python train.py --noise_aug=0.002 --text_encoder_activation="gelu" --text_encoder_mlp_ratio=4 --optimizer="soap" --max_precond_dim=1024 --batch_size=128
Rows from block 5 of the text encoder of a small contrastive audio-text model, named by matrix and row number. Rows with one number belong to one neuron. Each number is 500 + 50 x the weight over its row's rms, rounded and kept within 0 to 999. All counts start at 0. Numbers have three digits each.
After each neuron's rows are labels from the 100 texts, of 14976, where the neuron reaches its highest value: "fires on" is the input token at the peak. Only what is clearly more common there than usual is listed. The data: two synthetic voices taking turns or overlapping, over music, noise or silence. In brackets: how many of the 100.
# fc1: MLP up (text_encoder.blocks.5.mlp.fc1.weight, 512x128), inputs 0-63
# fc2: MLP down (text_encoder.blocks.5.mlp.fc2.weight, 128x512, transposed), outputs 0-63

fc1.215:527448525497470555510480452459509521503393599474509498482507411485491474566512484469520466339534522440398519479486456514546485418535594585486412417495580477497491561534520554446519528476444507
fc2.215:404495470530524464564420479503576523453610481482401516542485560545498379450480466585477512544597484496450489558462514585524513507449472473514519554465489571446448424500516451550553452474460574
fires on: "sailor" (12); "table" (9); "station" (9); "feather" (9)

fc1.324:503533508526538544516508451477429503502545535585529532412476507433523538531489427461523449518497507417598534537435539624548535500511559401512528442424546449579500393460609495541448565483438482
fc2.324:445472470431542563499549577452498591477531523483472536477622501475562480565463465473493552377457571506537588518442510485544521506502531525492486516549528491486501490498540544422594526502498595
fires on: "-" (23)

fc1.475:513464477584574537468471415513483617525520546543460404503552508507435491468490455496509462444631500541474490395504487482473436545559577612457480362487501492523505529613528466577585508499473505
fc2.475:493580556441543517539574547567609499551485553530546440549509487617521533452542539495563501515584532478529585545541448471496492449505382520493479490448566501530465523501468453547529465427509615
fires on: "sailor" (9); "pushed" (8); "painted" (7)

fc1.10:398486419584420541488521518526510566519502528450543538526562458489484495457522619499515439510547381441444496513496495509572523569431477583458552462479481382490555435531527623520580467513516516
fc2.10:544438608512574443553561511444591517663533562440560554421543531381535451544507492406465499425487553450510506482520556457502465456463500585470543450649484491405420574525523550485477578533483487
fires on: "car" (7)

fc1.306:497559492516506539471427516462524571512490534614407521436454500562496546388432534503440546496617437500545484570493513456453481534504600559537469499468475497552523450475481570527536571567529541
fc2.306:408488497442582521503510505546589521538487430498553460552469415493527513484485521547532499495565460555617491498521443477481517452435523527447460461460540520626530479519432460495477577413522529
fires on: "beyond" (21); "alarm" (18); "market" (15); "farmer" (14)

fc1.421:439501455508482473503543405472558506490486533499497488506463608437525520535480568442421522582454461460516533469537513494573481498446448618462464374456588425541521509504490451397550432579493508
fc2.421:511468526471494508547493472454406503553494529548517441594475528461437490515532495519529425430471488551460452506424540458422435491495565599540499445502497476541427526507524578496393552451537443
fires on: "car" (7); "garden" (7)

fc1.166:494475480514519473513462480589533437485513556520588414595449505527434421508456439470460602527515468413549517565544525456593471443487509360498544483489389528451440455485415456544552520475550504
fc2.166:469495581406432531520486560436500438539543460512571506509575567489500511519531456517501462498464585565537472545555578465421439477527517522495484548589549503471452549506413512473446511538472422
fires on: "key" (7)

fc1.362:456488579491483464568577531568475493533645468521514501559484500498460494486335477561474538523484401458482420439573546559467487478473466434492531537524481564480494456509471501533410410454418490
fc2.362:478463541437458440501527508460548554480493456533562502399501555485514356489496491488431498510511475504492518459536489415532539373550508590477511477521555514424522517373436472539445531534505472
fires on: "strange" (17); "stayed" (12); "school" (9); "stone" (8)

fc1.330:501484490556523460446508543553544543517589427488543475552422489511466476530539414497518464643528471467477492442510489525420498440566519546501526540452443534495526535457403478570471446508419512
fc2.330:435435567476524473578494522536499589467528437536518452488572489569537346435478600490456493493471475562556561464525379470508565429501499567425443533482542532504580558470492534536500553475486543
fires on: "strange" (15); "shiny" (12); "slowly" (8); "stayed" (7)

fc1.308:491523430485455499495441508537534465457523535474556519528472496517586546474485509479455456453558441502546539467498506558444447563473492520457629495449466500517463461418373522488582537481439548
fc2.308:509438524497570464581490506570427509467606432569531497569525505476542528504588538588501420433467439517501543422531612499513444518537435501479535424516519522567494464492479518453488481453507517
fires on: "strange" (12)

fc1.73:528572550533462505527428456501565552551475567448440489522490513558493528458474591498510491537498497458501483468511493572414465489494501553579601582506533571469417494374505510466494455505436568
fc2.73:537458500511476486471592464602517506493527508516495486558422511571498557518368456467519430458520425549410600563422576551449469473453439500497505448528486439568501462570556416478537521405484603
fires on: "-" (94)

fc1.447:483608519504548447534519538465666453485551502578468411593465445372496543503488496440534478451487492563523510585479490418531506457527473454388519485493527463599473539466455489497506547413541544
fc2.447:514424536505505479512519492471512529454543465482504496444525527572468515562533449474564476644459535400554378541515518474542401526435450539587375546529474473486448442557461529451453448526490394
fires on: "volume" (13); "on" (11); "off" (10); "orange" (9)

fc1.152:428512452583546498449524475422522478444508603479447436535461495510530477525429483441403535522447475497440494423513518570595454494517514544514498445438516488357509469536514467580541451556425577
fc2.152:561442562510582552584391434530368420587473527416541462440482466541493548510552436530594479471507510471457477494397549516556448465488569490523485539427439496490519510460467505494484499473464475
fires on: "market" (15); "shiny" (13); "volume" (9)

fc1.281:483534469444475516535502488497575483529451479399434550546556421543571565505575455519524574535571474477554463539527486564479504467447490638511533410497511494517530516432428526438517496562499532
fc2.281:434423568527505530512493566472478471525560529500551461519472546516567514505507465513534521439417463494543552513477580544544451548516512517505482447542457551535531484468457508444498436441478527
fires on: "-" (64); "volume" (14)

fc1.386:537514485446521532512434423520515451506524528538518496482423552387485498499445486576538451503533474465508489525413480594438410473539526445555478403443490493549518497487469492538567627614456528
fc2.386:536490508447512542502570573525554505452474503554504444523521418499558500422437534507544518567529473395575578500541535447468593415463515474531506445519460498500497484447448483462510511456508483
fires on: "key" (11); "tree" (9); "please" (7)

fc1.25:605561427461444538569397542468498503474524565481459481537439566527407522516492573542575428468473544518449546464462514464482435466454528461486528417550478459485584477422537504467488549420578549
fc2.25:525467540431553527517461575486513521454497636525581560488514532461492523596532487492440490553587508498409469566581525548553476479454446506522504514522446477489462584484547493541596457469488531
fires on: "tree" (30); "beyond" (29); "zero" (10); "school" (9)

fc1.393:467546407459420485535579505524490521517470489502491516474448567506514515575506496549478511492526465520574534401484566587557562537467500377587521507560517452527423510553484579412530531555518479
fc2.393:472516478478527555469526578436556497484606564556477468468548432536492442411462609474534505571494545541500566508512441500544518414578449446408475538458424553528520478440478478417545428507536560
fires on: "volume" (37); "market" (22); "garden" (14)

fc1.329:461504547542443445530504506524526533489634420575517511543420503470487416487424468499377536567399517479493414443555539476456504417533452356474495507473415546488499465584455494471544522568435445
fc2.329:446439612456448516630541478491565567442495440454565521419449556518548475492462463579459490512500481507483395539488513464488503414479595515553564413514558502445503556512534478479395490560520475
fires on: "strange" (16); "stayed" (14); "cleaned" (13); "school" (8)

fc1.30:533446535558522573495576503455557559457545440495497468642507517458477486527501404484508517541523523548471530592446535542541454469490507526349518426494536523504444494549416438450437382532546466
fc2.30:495502563482492513480514460439464547506405495520481453440559497481539487509558534501512571426496562448608459396564469476447611476449435454528555580476481500462466526443514452523458629460541464
fires on: "strange" (18); "cleaned" (15); "school" (12); "tree" (7)

fc1.410:465547474507465537517484450465513455522457524499492634531501597489537549477469500532498482524561474503562514461501576412562495562496520499555537421467456413529482571517477595504522507504397364
fc2.410:520535526337517551505430497502486590526464563553507515526475441492560487541524510412503506522478513596564447611395513478559488448448477489547552540446439452551463564521532458489604450484491457
fires on: "key" (24); "three" (16); "tree" (12); "please" (11)

fc1.168:508508484544520536506586468487428507543572516621573526417468486471557464555473417481603511550528500440645572468435526594521484525529565427524493505490475430502515487498596542560470527495457481
fc2.168:493448454510505539435538478487436547509535596548449537498565556432539463513469486492464528406469499554502565573385512434469534465584531544479447469506528428524558484494475480500488451508468549
fires on: "-" (29)

fc1.276:549499521480556509511425502462421472542488511481529617518475469488511398539492475485433520554510469527570468463540457535498433404514460479531559507456534524573449480524403536460512607502523481
fc2.276:560497444532465566511499490411537544452472501390508517581462537522513519511635483474450520477544508461477465515431477422541565503557505539520417482456491483503513564425485474461515476470501473
fires on: "volume" (16); "watched" (14); "wants" (11); "garden" (9)

fc1.58:433505372543436558558541491440507466494472508444424543487534519498534448518541517457568437500515509522598447455513486507535490511389459589489502468478580543510437500526558526437551496531475528
fc2.58:494499501579514502511579481469487441559480495538572455574521494499431608534514557558465488460425496527538541624474641461498432540507535594599496411524490544530458516578538497484498500451524506
fires on: "market" (19); "farmer" (17); "volume" (17); "forward" (11)

fc1.471:562483513470529461516520432474577505490531576588509493517518466556444487473591484494495522467561577424513503476496529576454550445550463453537510430498462484431456564555378525477500590568545423
fc2.471:431534537492441534631470455546558567468421448473495487497517467577544511445464614501544509527461420527523395470448427525581499519456384455401532490459546559534467481445447573502468504572523469
fires on: "market" (71); "volume" (15)

fc1.476:454527579547488504552472526589600543557457557518427505577581547510518453455431508460491484534457577597574422471487509462554455417465458494580472477517441435469450521544523601432375467481414516
fc2.476:497488584483441466528474405536453467505519501451571446397461594593456483506568487524535538562438552431524536521493454596557545566445427453448511618550553557394531504553463411511586468584527471
fires on: "-" (86)

fc1.14:560454547582540574526652551558425502555473468464410419523566502554455465453521506517561486540508527491472578545408522395513452511541468546464430406455484384481518583526539471545420519468491383
fc2.14:465542553495466495488551554498504513498513535538477438409470482423479487525528503540533563411483456526551473520460571505567547560433522366559555569509522503513465484488451481459520481488587617
fires on: "volume" (19); "market" (16); "follow" (16); "doctor" (14)

fc1.124:482481432508593537536516522503568501493473610518558574550439540424470531456513598532477453470531512480452405456489549517446426568482541561519494484456585471503424534446411499495577583495533465
fc2.124:459463512449501552547508557566539528560483520612521473537432441525579488472381488442560524543533490502579553448482515482504538520482459433476506454501482481541498461544469441589441521479456563
fires on: "beyond" (62); "zero" (7)

fc1.135:560475579569498550378505501473479499462504498568494421473533400486477449534466437518466485459459491521545476435511475589462525476501439536442524413402402516530432457449514475502467482493432409
fc2.135:500467565427559556549482392537496586511472524469555490497505546540489413488540469429508428537518414488545486472526554430587533424510561548529462498530622541500498579507488484557391553523499440
fires on: "tree" (10); "three" (9); "key" (8); "school" (7)

fc1.113:415601426457482529514634517558562477449506589554473435492540420463450505461500540531544486486634516526448517554477462539535454473437587434476462507526467479466551459526476453434527472415465546
fc2.113:521497452483485485557505546531597487538533452584385504472547493525548552463459572567477462496556515528510593487565473463547534533461495523508522489517546510578513458494530418528478546422520558
fires on: "market" (7)

fc1.274:545547484491473498491476441407503516588518623461436498533529478500500456533536524534450490377477514475484539532505474534448531500500562571457483435563546385524480526424503529515498496543569549
fc2.274:406489567491492410540486429448532533459521452556476503474536595504516506488473473515565442606597464560464582528526508449529516477460475483527462611544507441439563456486507465472506550491504526
fires on: "feather" (16); "sailor" (11); "river" (8)

fc1.277:472518448509463468510497584408548414493436506496521504581533513534473418446502520491547508474551514504636531475557441529498528508526469568497482498486538580431475542360510557462542478491496517
fc2.277:509562533571500477420593473520465540511565469530552458472512480432494552496424546446487539396520487478407484529498544480371480484591503477518445447540494439533500452546474496490553495548542486
fires on: "-" (22); "watched" (10); "volume" (9); "every" (9)

fc1.68:451424456480500530530558425609508435503496477632380448512441474435480503403428427485571523480599519473491398502543412535459369493417528574520559434435492462534466446463503530559499567504462496
fc2.68:521493458411501515470502538555618487469526435604418478552528493457538484404413584493497517548553513508556588469547449456520553434441469482491452488487548459568536491511516484573519537402545597
fires on: "strange" (7)

fc1.65:477519481500486525541435462465565493461464526438500535533544466540529553484557477468515592444561437513544466497545492566488444458483504650540545426493596455473383563404433512452503470523510542
fc2.65:446440551541553495469553557483531489510550535534570523517482537511574528502491472471486479440416465557538547497480607507561477545488483479520501460520409541553524492444519521440506473445462566
fires on: "-" (67); "<end>" (27)

fc1.180:452423426584591598524473548429518503463515602502488544526414510571589424481445510503537543531464443524495529513395446522450466483466558556470439440462591508537566472478574399471508523463446496
fc2.180:465576461488621479451495486550481497553484456477481497573536456495519544447476535590458424493493416598538485516600503487499489505525437410525488510448423493525545415529500492559483498498491554
fires on: "feather" (30); "station" (18); "measure" (17); "sailor" (13)

fc1.283:513494493439461545471574506364463488533478446457566504514540485478544440567563481526518524469408529471589477511471460536435453551518470534512483475460497557630416482547469532482428530583512524
fc2.283:535489521519487543474606499494472548501563447537499472589514495489458470473476436425529536477514544562584444559502568409514538473481519564559481474499497552514514473438383465515523541585434431
fires on: "volume" (34); "market" (18); "garden" (18); "farmer" (17)

fc1.375:506504414522579511543505568452542495482462556529411534566448434499533441463474516504406538430549464509474528449458437564476462535496627569529471465488526475498481502536515491517519521488510489
fc2.375:514519522436591487506501486600546518506515459534488486596464487448590454453486568585568508430575508503557553436484471525543543523475455501465449463529434555582523486483495471546438513445482570
fires on: "feather" (42); "measure" (17); "sailor" (11); "station" (10)

fc1.171:523487382520499489585494519507475471443543595543513483598577545478435498478481584451477460501430478484439537431484517395500513423485444532570534403518510450336487505492583536464503551485507517
fc2.171:503462579529543418578542526524583530511493485455519471407488543446442370511518439422480438510471507485469550474509538495496555455400444462383497514516471477411436523530490480542561525533521464
fires on: "beyond" (58); "zero" (20); "behind" (8)